config.toml
train_examples = 72500
horizontal_flip = true
rotation_deg = 10
norm = "layernorm"
activation = "gelu_tanh"
mlp_ratio = 2
kernel_size = 5
init = "kaiming_normal"
residual_init = "none"
orthogonalizer = "newton_schulz_5"
adamw_lr_other_params = 0.0029
batch_size = 256
lr_schedule = "cosine"
warmup_steps = 900
adamw_weight_decay_other_params = 0.01
Rows from block 2 of a small self-supervised image encoder, named by matrix and row number. Rows with one number belong to one neuron. Each number is 128 + 24 x the weight over its row's rms, rounded and kept within 0 to 255. All counts start at 0. Numbers have three digits each.
After each neuron's rows are labels from the 100 images, of 14848, where the neuron reaches its highest value: "patch colour" is the nearest of a few named colours to the mean colour under the peak. Only what is clearly more common there than usual is listed. The data: patchworks of several textures. In brackets: how many of the 100.
# fc1: MLP up (model.blocks.2.mlp.fc1.weight, 192x96), inputs 0-95
# fc2: MLP down (model.blocks.2.mlp.fc2.weight, 96x192, transposed), outputs 0-95

fc1.58:125135141132131144125091140125147106163103116135113122122126183111116128131135162128086093139113136119091127140113114195133134141154132090127123142120119094084139101109100105144171118144133119100114211118132117114136173071133082119150166119119122097143174116131147156158115133141108146121
fc2.58:126087120154153101136147151085138149095119137115134097179141125149139102125098108096112088156125093086157128153144139125121119154096121107120133120155144113129128121188159152105116131151117139090135107132110124191134123165130178114123135170124139125158154119108124087112161119110076120161
patch colour: pink (76)

fc1.112:126151107135128116126130123101113109137122115096124108120145095112126136142151113131111109196152129156120130142142112070119118099152135104119144130174120137148166142124099136135100128127128141141114085097124156199126127128117142132081136195119145137114139163139145171202124135122090165138
fc2.112:118129140130138122094107161108117090136127137118142141080140119155113132137115139140193129127113118142123143122115144139102145108107083137091144104129137094158162139117090130136108145072138115115158128148148131126151165167109167090176175103087110147173116159169096100136101118116162128120
patch colour: yellow (33)

fc1.175:166115092135127131136124080118079111104098137113131152077137092169151151120096158134164138140129103151092094085142082115092156119149122144140135136151111120132109125123133105077077105134101146149142167126107125134135120111129149128119162127144084124133164125184123154125146144155162109126
fc2.175:177120119131101079113114155103127118144133107160130154125139110153106140108174139136105151165151093141147071115156100128123116163096150183166135137122128113158083133142098117128048107125135170127097135132095106142124146140125103160117135125143095122117171120126133147142125096142136118115
patch colour: black (66)

fc1.120:130131081114124086128127101113098108133106150138144121120144134074108149125125120094141126111092091106153114081134132139148094163111129110135132141128111137135150129135116132123123164141110211135096117141239127116138136118149130129130090167141135118120130151132155119125137122163139160132
fc2.120:106155093141147158129109103159117144137132132135138121187143127114109121076093140075157096076117101153116142113115117108162119143143116163116112107172105169095124117133159114167166094152138137080145141160148118099180099136095101139102124131134137123122103137110150144160132132118122152128
patch colour: pink (35)

fc1.135:119111111142106130142145165126158121187109145152115132116114112102120155127214174119128120158136125126136131146123130113129142130136144130170113107121123115106136122149135155197096109120124121112126110143133142179116115088136144084112153109134106091109121122129149101043101147108138116132
fc2.135:116148144113131156113086141116162151086135098109140117121141127132124146112068120149130136134156124111149108134143134091119146115135129128146137134100094148135096127143115128153146157156133135134123170140122158189149099178120098166163076116153066163107102131099144079109106098104144120143
patch colour: purple (81)

fc1.39:138136107128108131155184120074146096153142121098125115137127114133119126150133126132090104126138112161134122131131135127142139114112143132117117124116162139173098117118157120149114121123148110119121169118142139099171131050141139100119204104145134052181116157120152106113113114123147100145
fc2.39:171154089096105165117108109172130128142140148114142107139108165148151117105150130159139098061100138128146130106103147080138136136084173107147115155109132127111139140112143148143102116133129116087128091110136118092111158114137146143112116126125152122110168099135125138193109171140115120171
patch colour: blue (49); green (40)

fc1.109:148129129136144134133133135113134112097117120119117147118157143090123120160134145127193119080116123128129139129110120102128139171094141112055156142161109118206117162159118148146092155135131146119122133145118084129107157107103116159149127126154139126110171140143174100105136098117100129079
fc2.109:117126150105117127160093129118130142139119097089136089142160128131129127178111105121164126091116123112154124147162174172145129139136110103165120078119160147107131144161145126101112126160104147081105138125108081109076122138117141105140152175135115103145113163137093172145139162124140147094
patch colour: grey (54); pink (28)

fc1.72:140150116161131122137104039129104135148130141124100107107104113166158129151138199185136127150138111117145109116145152128113124127148157141135119115133089104112127134173105107114138082141116108072129112137123148127154103124153105151139119136152157155106151130139094129118128132148160070139
fc2.72:144128173118091135152119116081118129109133104132163107182106166127090092123192154095139085131149136141099115121135100121141135151122137133164143126142149121122136088128181115145072088161107131105109099150087160163102171119132126148137134097132142159134114135132098128126124114148119122123
patch colour: black (25)

fc1.76:134118169106138100167116128129157093125147115142135129151133135107118122147148120070125116153110098103122112134174138119151115102139158106105136131121137164124109160109136096147137144131114167166070121116077095148151136132141147103126103151175091114111152126050130145106124117162130160160
fc2.76:157125121116123135133083090127142132156137128148162123115126128155127172160146102128118153123093114118139089120081131121133131119137115107142173133120162158149143101107142115138181124172097150110098084149130101160134095110158142139131107167106114119145142127053157138075099135154137144100
patch colour: pink (40)

fc1.154:149156157129113130145118084106104119106119094110124144146176146167138111153151085149123111167150120169106144157148138144157138156130129109135094140125135124127076106141128110129112093049166122125120153091152118131118127121126153137109147126068107127154153181122128158128114091119157109130
fc2.154:155053158140126150086160128133114156080129122126132117133172167095159147125159117140080169136148093118099125138115111126117121128123125097157095125131130116162177093124122189108114151162130115137116159124144134133082107118113134109114149131155100092128114126112120112162108161129120146150
patch colour: brown (40)

fc1.142:150129133126122129162125156101133119132129126057103138117155159114107119150088112115114162066110121078143113122133102178162104114141120124118137123137121143152143117125147105101094137129133124141119130128126061115134164181137116094094122123113130158133122114137106106047120156096132121137
fc2.142:120134087109125142142127130130141152121123137079156115141147166142133098183190149138171130111107125114144118113110123070148134143108135088146131133121115144120123107092138131117115113115130109133144113085079134163117058136156181131120142169126137099107124153143125145169157122136078123140
patch colour: yellow (84)

fc1.52:132117134135149101174088096077115120066121141108103157135180090115160123160142144161155117144115097133124113124104173156108137149125142151086099127161124130115098115125075126157117148119100135143125143117139136124126153146100151106123126104151145153168075137152168119143100143142156133111
fc2.52:122087126146117112121128154139143157084134150108101102101061145119125162125152174117092113166159136131152137134157101116115129140163089126122135182058149131084134130134145124139130094145129156096099138151096169151095117149144142121102113116107122102177132129118138125136132102147139144143
patch colour: white (56); pink (35)

fc1.89:142135119111154120133120104079105158105108103108143129120155111138163137144140086118118106088122126099106096104102228140138133178124114135137115159124152105132160150177162125148154141126139167140127077152124115136144074152092133144143112156109111111129130133139123100119116142127121151109
fc2.89:120119143150146126138157161093135101125134127127080136174123119115110136163196128147127130167129142154144157103123093151100145129120151099112130110087103152172100130103128153123099137130141142107098178119128095114078098148146172171140128143115101134100145110121115144106142120112103142071
patch colour: green (30)

fc1.26:114125141146125127142163118114129050162146100110106113137124122119129090141153133151152126141133117150129117136131115171120125151112141159098146110124140136101090106131095204115057135106130138140121165092117101117092127111120113079152090120136129129104098118123108157182133165114136117120
fc2.26:114111117159132123189114113149172097175111122120163101141124104149121113109117121152149112161125115118118149153141135135120118108110120105122115146067124147151094085098103107091147122140123122117143099114116082149125178144139120121135083178097154144164152138163147133142156147080148113155
patch colour: grey (44)

fc1.146:105119125124126106124125099143159156089147109108130141117140130156088126144127162135146118097149247162138081194115117122150094127142125152132122146118082141097094122105094114120121115120144106120131118149165101128136119141146161109100107122094140110120126142102142122140124131125136156130
fc2.146:118115152152143118123132111140145141170130114100107136075136155105140136168111100134121118092136212125138122146132114146120145161159137090113090154103093136167148102123153136095097073119142128121130126115166107176130111149120120116122104154134107112126122113124180146090096151127140172125
patch colour: white (43); pink (31)

fc1.163:118127112165182121127107119167097131137106118116157106134099121086154131147171088118096136154152118130148110114123153127140150147123149124139134122153145106138113106140131136145105157158110123055114167118131110132116139112145079151106147110142157161165128152143138138149094059112123140185
fc2.163:089111130119104113134148087118138137103166160122117158119137129107116208134109127146079155158092081127132089085123159170128106133137119096121119111083132123110150141108110122114103120164146139135147123130159121157148120148145179112121118138125119148144135138137135166071111137090127171134
patch colour: black (39)

fc1.20:141162086132151150118137143140149128187145146124141062090061167112133137111101119149138125126124126132144139088129107120112141160108136130119130138099119130131166124113189135130145111122199116124142118130096150131145126123190111144147128120172125131141125139120088125133156103101111082124
fc2.20:110134157128114154141152146107151161070113154114135106161068171122137152116132142117123150136118146114137166121135189140161101126114098140113173144126111145116172121126101132094148150147106147137104143166096151097113123106119101137141136122107126076089121159100119124136104122158129072108
patch colour: black (46); brown (37)

fc1.53:183081135109129089107118085138121118157089152136110125153143101080114143110088141148145116099134136116128138118126118152121134131125133158103138133085077207141125116106140171131149132123086160111082150139114119120157134118149134149125113162145150136134109165134120115105149144111075138144
fc2.53:106146105106148176132151118158107102161133130157106150150179096143172085152144092149156149118150127108132097106104140131123145139099124155128080127139139163147120147116162146129108152080090122115084114096156136160140159155112146113131120146134100162121124118112110117103098100102120075116
patch colour: white (44); pink (34)

fc1.107:116128143111135114138070135131145129120119114144108132136146154113160100172089133150163141211127138122148098126100141165159091084117107130087095130155160167128151116054126097137119153118113159104107146157123135129132122152141162131140093145122144134141150126120152134145114111106160152132
fc2.107:146132154108092125151097137133175167123126120141119146118133176092149143135171104106111109156091141127100163157097153169118147114143101151106131081137158158094134126155134114144168106129069171090132084151130111127099153123142128092102121149146119129121140131144110148139119146106120101083
patch colour: white (98)

fc1.178:095129122126140122131163138095138097092124125069133121145149137102119131092133148134163108147114134171124127127129108084137121124131102104119077143140103123186164131104139179090110124117109149139103100090131104160117145109089116161096131177137133146088115140123151134201131126123120149120
fc2.178:111114147199139081142125119141127137115126154127115084103171091171121108118114146142127141126109140153164136115139130114126158164100127120137122120145119148115102106116110104139108129130109158101095141133070092145131126137093162154177112152052106133177152114145133133113128151117146157142
patch colour: white (29); yellow (25)

fc1.179:148162103124121078139113134152119136141180159152143144121141146116123153108122151127096110120092130158136107157089141099161112133153154142125116132159113152141135114130112100152141116205129150119120118113101078128119104140121124125130120148114110123116075120038106131138104142120141091089
fc2.179:117164152128086127155160165140132111137158156112144118079151150110130144154109137121072097111091100114114115132182092130099144161074122165130112098107103123117124136146115101153121128146166149158126136116093100147132181120110124146122150132133102146137081164095110147150105121143146124151
patch colour: pink (38)

fc1.79:119149198114153133155099166164152112140121101118116131082141089128153143130119149174100119132110150152157084120123111105110139152127116088105146105134124105160123101133127108113152163165122138103136102147131164130084076115091113103143124102132149144150142085139161144118149139100171142122
fc2.79:107101180144122088154141143082112103109141129140115150147118099176148084133122116176196141147136129149171125102111096144141131160121127142112125115101112084107109180139118149149103110132118121124091142133144110108122127155181096144127114102152122121112171158118109082143136138114131124119
patch colour: white (53); pink (39)

fc1.1:152137144104096145124171131104139134104127141102126117111113112110159115172121150128105154110114124120129120118128105173160173111164128136146108135175135150157148101084160103158091143128147092133145149138102077104133111188135162093121154119119145116163129139145115082087105088135132112156
fc2.1:129130135152139113146108125093096171140100111118157125185163113139098065149116109091150106181123091144152125126139090163115102140118098158121126106167140139113124115157147098109082135096122112130140128123121137119142138137118149114128155166167148146162117150134097121103169148131098118077
patch colour: brown (47)

fc1.61:136112154152125128127117118087134113107138140089122122099139123156172125131123129121147131113098140135124138143136255129123103139150109142086128115086120085101127156137157114128115141113138136149160122111085119157119097138103119137136139126090146120116122132168104134114122148145142089144
fc2.61:145154116145155156120117187074111115140130145099122139164118148109134073152126119151098131079122121114089151119132111099107140081110139085140142130142162137146090110130131141137145111156127111201100147123116156101110138152095097149160181149131127117113112128127130127148138147088108136148
patch colour: green (25)

fc1.0:107136119118133118104078123138102135144118132088147114159144150115131135070141113120180109131131116158092108129097136118114141112124134131123204112164132118155109117118116152148114133119116140141108072108128164119135126150116112148079158157136138134111127109129105194125058130137163164135
fc2.0:090099121084162136125134127110122147138142149144160120144145123150125146150109133147122088161098124108121139141156133103133121140135102142161175164132120110058118129126100121141132115114149134099123163104116068151103137089146161178122104135097130137082157094105180138112172129146102137120
patch colour: orange (29)

fc1.131:121135154155164153069093142120141115108158109139137083138092159132094118119130108125098166161147095136124107129127133092133127136094129130147114104101138111126152133127115155116093106151136148138110111108127137152116098101163095105134132125222153113122138082091136122124129168165150149120
fc2.131:142148121149146128126110085159115126140131123079142135080108142126122114159121140137081111112112119122116062082169093161123126176140198149119155115139153120155122135130119127104158129106129118156160133105127104199118133143126122146085122150119155092143127110133094136107129114129143163120
patch colour: brown (61)

fc1.117:111121133161139123151108136131132155133104078122176088086179117092099146111119107111130097117100131118119195144146127124122147139127112138142145101123149143165122103115111123133155133124116149162151132067138148119149140138161219149128112120104120111141104133132106101142144126076126116121
fc2.117:105175125100165107127061171127135099139119111143087110103085121125129120129139136131109117189124129130097125154110129125133130150151166121121138137093133142143114102148118077132099097133119141115144131154106128126131171112155222162140116097133096122130100154126133123151139146115112154126
patch colour: red (31)

fc1.8:139084166126141090163114120124158122091133144138121136117159126139110141131132138113139104105145131115116118159101154123149120114100124122145131189112106190093123104113071136155111138085138134090079118115112129126128110120157159097129120120161135141149090147089153140128108156115141202149
fc2.8:137136095118141123150154173065103150114113141134144113136066145143132135148113155141105157113146112104097117124087107138104109119082127167145144128091171155129129160104108147123118141159128122158055132133130149156102145107137141154157127113113111142141097181114098146111130108140104153156
patch colour: white (42); pink (27)

fc1.45:122084109121164125124110143155117110113098232105127128117131112146102154152149142134134109142149249132147086100141123139132105126131152124104112127109138104098136125131136119117115136144092127130153115099144116119148123128147119115139112123082114137146108144125123125128127134117107149160
fc2.45:099132142161132087112130084110132108117107152096150133111113126122133138139115119108108158097107184130123155100134178140130134142182112094135118154101152114176151122139083113100167096165133132127175127130153137106125117130143084083087127151142120120091133143132175112146101162131152122138
patch colour: white (55)

fc1.74:146162089118147144161172123116101122131139138141147107078107125128121147137124165138096128102118101133097148139189139129081141117095152089105110136128114095130147188137135128104099135129125134125114108117128177146127127083160129131131170154138107084182121086113148113149098129148123163127
fc2.74:131122135086088145127122091136121145122119156127142094146112181122149105117180151141145125094078121116147131095089101079133128122139174123169114154099108123119128131113136134093095119112121094131107119129119132137132148101143140198151127131108153125100179101146154119169123168118124143165
patch colour: black (80)

fc1.130:162109164145149120100122132197110135113124131094100125125134121113123117121129138127124105092118129108072099133133110100140146143153151122168155136121112121142177121132091129151127072143153126082114115158118125160110102061127134154144093124128128126074130159142100154168117157151095134145
fc2.130:135129116144149124124146161105102138111121128102140118123099113134123083110116103105110090133144156131158141126149162147147112125111150140182137143161149105125115146049132104163113110136133130123122122143124100151138123110119141106049125117121141192154159137151150163103150108149068102135
patch colour: red (62); black (27)

fc1.55:127123161127140107119097125120113139130127162106107138153134092154137076177122119122109134091130116127127161113139125144131111158139121130134157128155132132087157115139116078178087140159138120125158075141131191141121090094122155101115107124082155161131149190137099110137124127142141144166
fc2.55:121114116165166081125127118096125090127098116093096151138121145125139147131161136118113117140113098146119110105125138151105079168143143118109152157058162173119087130136117197138117106164147124115104132118143109141124120123115133149120130150124155106137176129118187149091140095137113141140
patch colour: purple (37)

fc1.96:139120146150158107139119165121073129183114129133158129125110094105115149139119159085132120141133073098141128092142118147102144127094124113105117121145157106134173109172155134158142136126146146165080106135155123128130125119137107127159102148191094143108080121114119109131142130162129085096
fc2.96:106157145112145141140123095101112124143145184108153134159079147143110106110152105121141112090113155120123089097134123125153106113140138127151130116148129118184193101118129123097144138128134139169142115162133116077130128149169055129121102110148160113130114125130106090152113176108136128137
patch colour: brown (49)

fc1.69:132126139122158127081122142122148147147126120138115113127109128120097132112122178196143157121115133115116109077096117115134152130118135118125101120119095128110152122160143161114118111144133125184158100141065103098126099138108101153136133119199147138112140124118125104143088109174147112069
fc2.69:142112136116110140138105117117094132109128118172153120111084149119121157103176141142126208115145118166110125108114104158143106127189110122093111166140099129101156107120085115099131106166141135108155169158093121146116126125134117149094160166095124144146141109152103125091117137123122110147
patch colour: brown (54)

fc1.152:123157136108099136140125105105114131120125158115136103090085138187150113123145143103154166090122104140119147082128095134123135126154088141139157126116097174119074098104173138109135133130133121158138126123082116097160081123133136151108104096126138149145122153145133116117125155150174068124
fc2.152:132118149141156096133112158097152144081106143134144138148146123139081145079092135144118142103160117087128115137153155154155128121146089176135103082185142139133132110100104137168136130134094158132105142154105170102099168126103136110151138113117142118160098164116119137098096131099134098126
patch colour: brown (61)

fc1.144:142129111123140122110108146100135093155134123176109119138130097111121168215112084159118117114133117102101120128109133066134116129102135150076110117173157129091176130154133153113129128125132125128131138115120149102145158090137141100134147173140144120102125119126118155114057141135111122134
fc2.144:108098153108132152146081138134137172105144095112122137135150137122132114203173136126114154095133135142140102107132148146120140129142113136114139108102171097103114076117127109079122159133111133143097191156082123120139092197146145154125106140136118132114106128108127111154133099113141125140
patch colour: cyan (59)

fc1.158:113163140115154163129130091160134123157151168148084139115105136184138141169134158172132127149118123118105090109128141140120113135112094138108117145113110150140135085124084106132121128135136184096149139131154148131148138164061141115134111106172133153120074150097140122106124107133158119100
fc2.158:136109117107130143178128135114137105108141140154171122121072151152142128107181113090123147128131181153119096121154092120087151134125134141119107101167146095138141096128141120127092153170126114178096124150117133190135159122118133149110121100077120115142091117102147118093147135107147118133
patch colour: grey (46)

fc1.43:192122138079120116159136152183107136141135087131132136087158109111096154117146087106112088093124117127062108145179109155092120130139141084100139113151148107109119161142105124109104133126169151106118155121134087149116142158149118136134144133125119102121125138122130148120091141141096151128
fc2.43:132120132114098128094102139162099142094171094090161118115124149125159147148138104089119181162159145152114115131143112111163124128142181149144133124122123128127135183101089104100096099129091139115120103130143049136125125144141110139170095127152143155105135095152122159140138123114120139131
patch colour: black (86)

fc1.10:049139136193142113099152138167151128142128108146158133097107127160132115125131078130135133134129132178135113118126113134140096097156182119152121148101120141104113171189122098102140164111133100143107158111141108106098133159105148129149110135144118137122134104122135100152143106150090119114
fc2.10:120103127148149122132149168141149145137130110148099125039146129138138158147144130125119110157104127140126125116137140146138108132144080123139132131041143136123131145134111100103115111124141113096072155125154110167129123135139180146132106165103082123125127138108179160135122084147143137117
patch colour: orange (26)

fc1.140:152128191128137205139149133121139151112133077109107136114113108146148113129129088133133128151158116110108141119116135126114054155127131098122163105115140127090152156125131121120132111078112091161127120123057113143136114120172125117139123140121113119119158155119092119151091146165137126134
fc2.140:129097073163153125147123139136103154166138124103085116093156115111118145114155127118098139128137137157154126118135101150102160123099168103130069149121108149158133120154157156124100111155126139114133172147078136112101134162096154137114085149102093128146116120098176139131135113119146173101
patch colour: red (31); black (30)

fc1.124:121107133126124122113100182126079120134144157131154113125160160122113110109088091111123128134120086137129124136100153095140131115141143126162127159127169118123190117101085151170110117139184155157118111091113167118116112121145126143119139122111119094149138186113096165126071139107138131142
fc2.124:153121134107133153164151143125121130149105122098076139126106154178124149111173151155119145099141133157134093116143131118140088133102141131171155121106142113121110077070172140120142132144175152086105123127165155100156121102147113106114136108150111167118111092112130135090121141154088122147
patch colour: green (31)

fc1.5:068144123115160155128157127131158141071135138112134123108105064107147141141148115126157132113142120127122146135131142124120126127112105127134128124148107142155176128138132162143118109136156101121107158098139144175156127078097116138135116158117138160119113099149138172076097171194147124097
fc2.5:103123138155089114104164117140117102123108139148147132157151120153155102114122152128138113111120112089139107078130131121125180151118162108140120147174113134112135112150124096136118139112138135178166144128101114074113154159126087120130155070112119176148127123114086128077176149136156113147
patch colour: black (92)

fc1.190:114082119123126175098145179080117146118119096124151097124147101126119142132137144130153116110119096122103114184135139130142145126129152141117161116126116125124145117112097110119134129107080057095120134098123131120100141155220111113135144144147135139143150137149112120120119116149147172177
fc2.190:127166130162114065111125132123095117129127137127108131141126116125102128139146114146134133139109101088142108175153127157106116098128144146160094122116127101098109106125168109123132159167101108123134140138110108117142145101115098095126113182096159171138128141102187129203092110117109154146
patch colour: black (34)

fc1.122:115146137102121115110115135175091116109134148159140090102118116170105150108114117091128115142112120150124112122144137163115152133095122129107193117144125158117092117157120151125171092132169121150122100100127127121180113120152118116129112148120140064178111148116129134151070099132167097125
fc2.122:154146145168121124131131122096106104128114116135130131120125165096134125107119118122165142121124108147126122133098101078130136152157119147135071104127115124183129127171125107110133158119104136120137116129115170104100135170104097122134077128155110206125133116107098144118185114174177110131
patch colour: green (44)

fc1.48:129148110118102192161135177141113133138175130108127121123107139146092142135160121091098161149135128133138143115180124121143103152126131090123151092113172034135111146119127114133116134159122089144151118140136113143115118118162118163117134120084092132108121117121104137135125162151126087111
fc2.48:144127134117146103166131165117122135096123132111150092151135132136165118120087145154146131126157147133103183126079145127128128099116127106108128137049180090088149134093075151129143147139091101137144142136180119146141119118161167097151132109123093145157110141136117138125122143142117099114
patch colour: red (28)

fc1.42:110121130121134146162108134132130141148146116074105160110143102124123134111179141138105117219117140126122132136109134095135136129140145110147163127112167154126149120158107154143108136120104148126118157116116130103109128181112152114091118122156140100160124147130126128038171113117155158108
fc2.42:150108113106144143141076080126147137124144153076116116121112150136126130079093089171145127109130140100184132164107153147123150155104118133166104131142158145122120156169136126145137128161118152084130085155115165114095160101125158095134114150107120151102140128130100122096114150160106107117
patch colour: pink (39)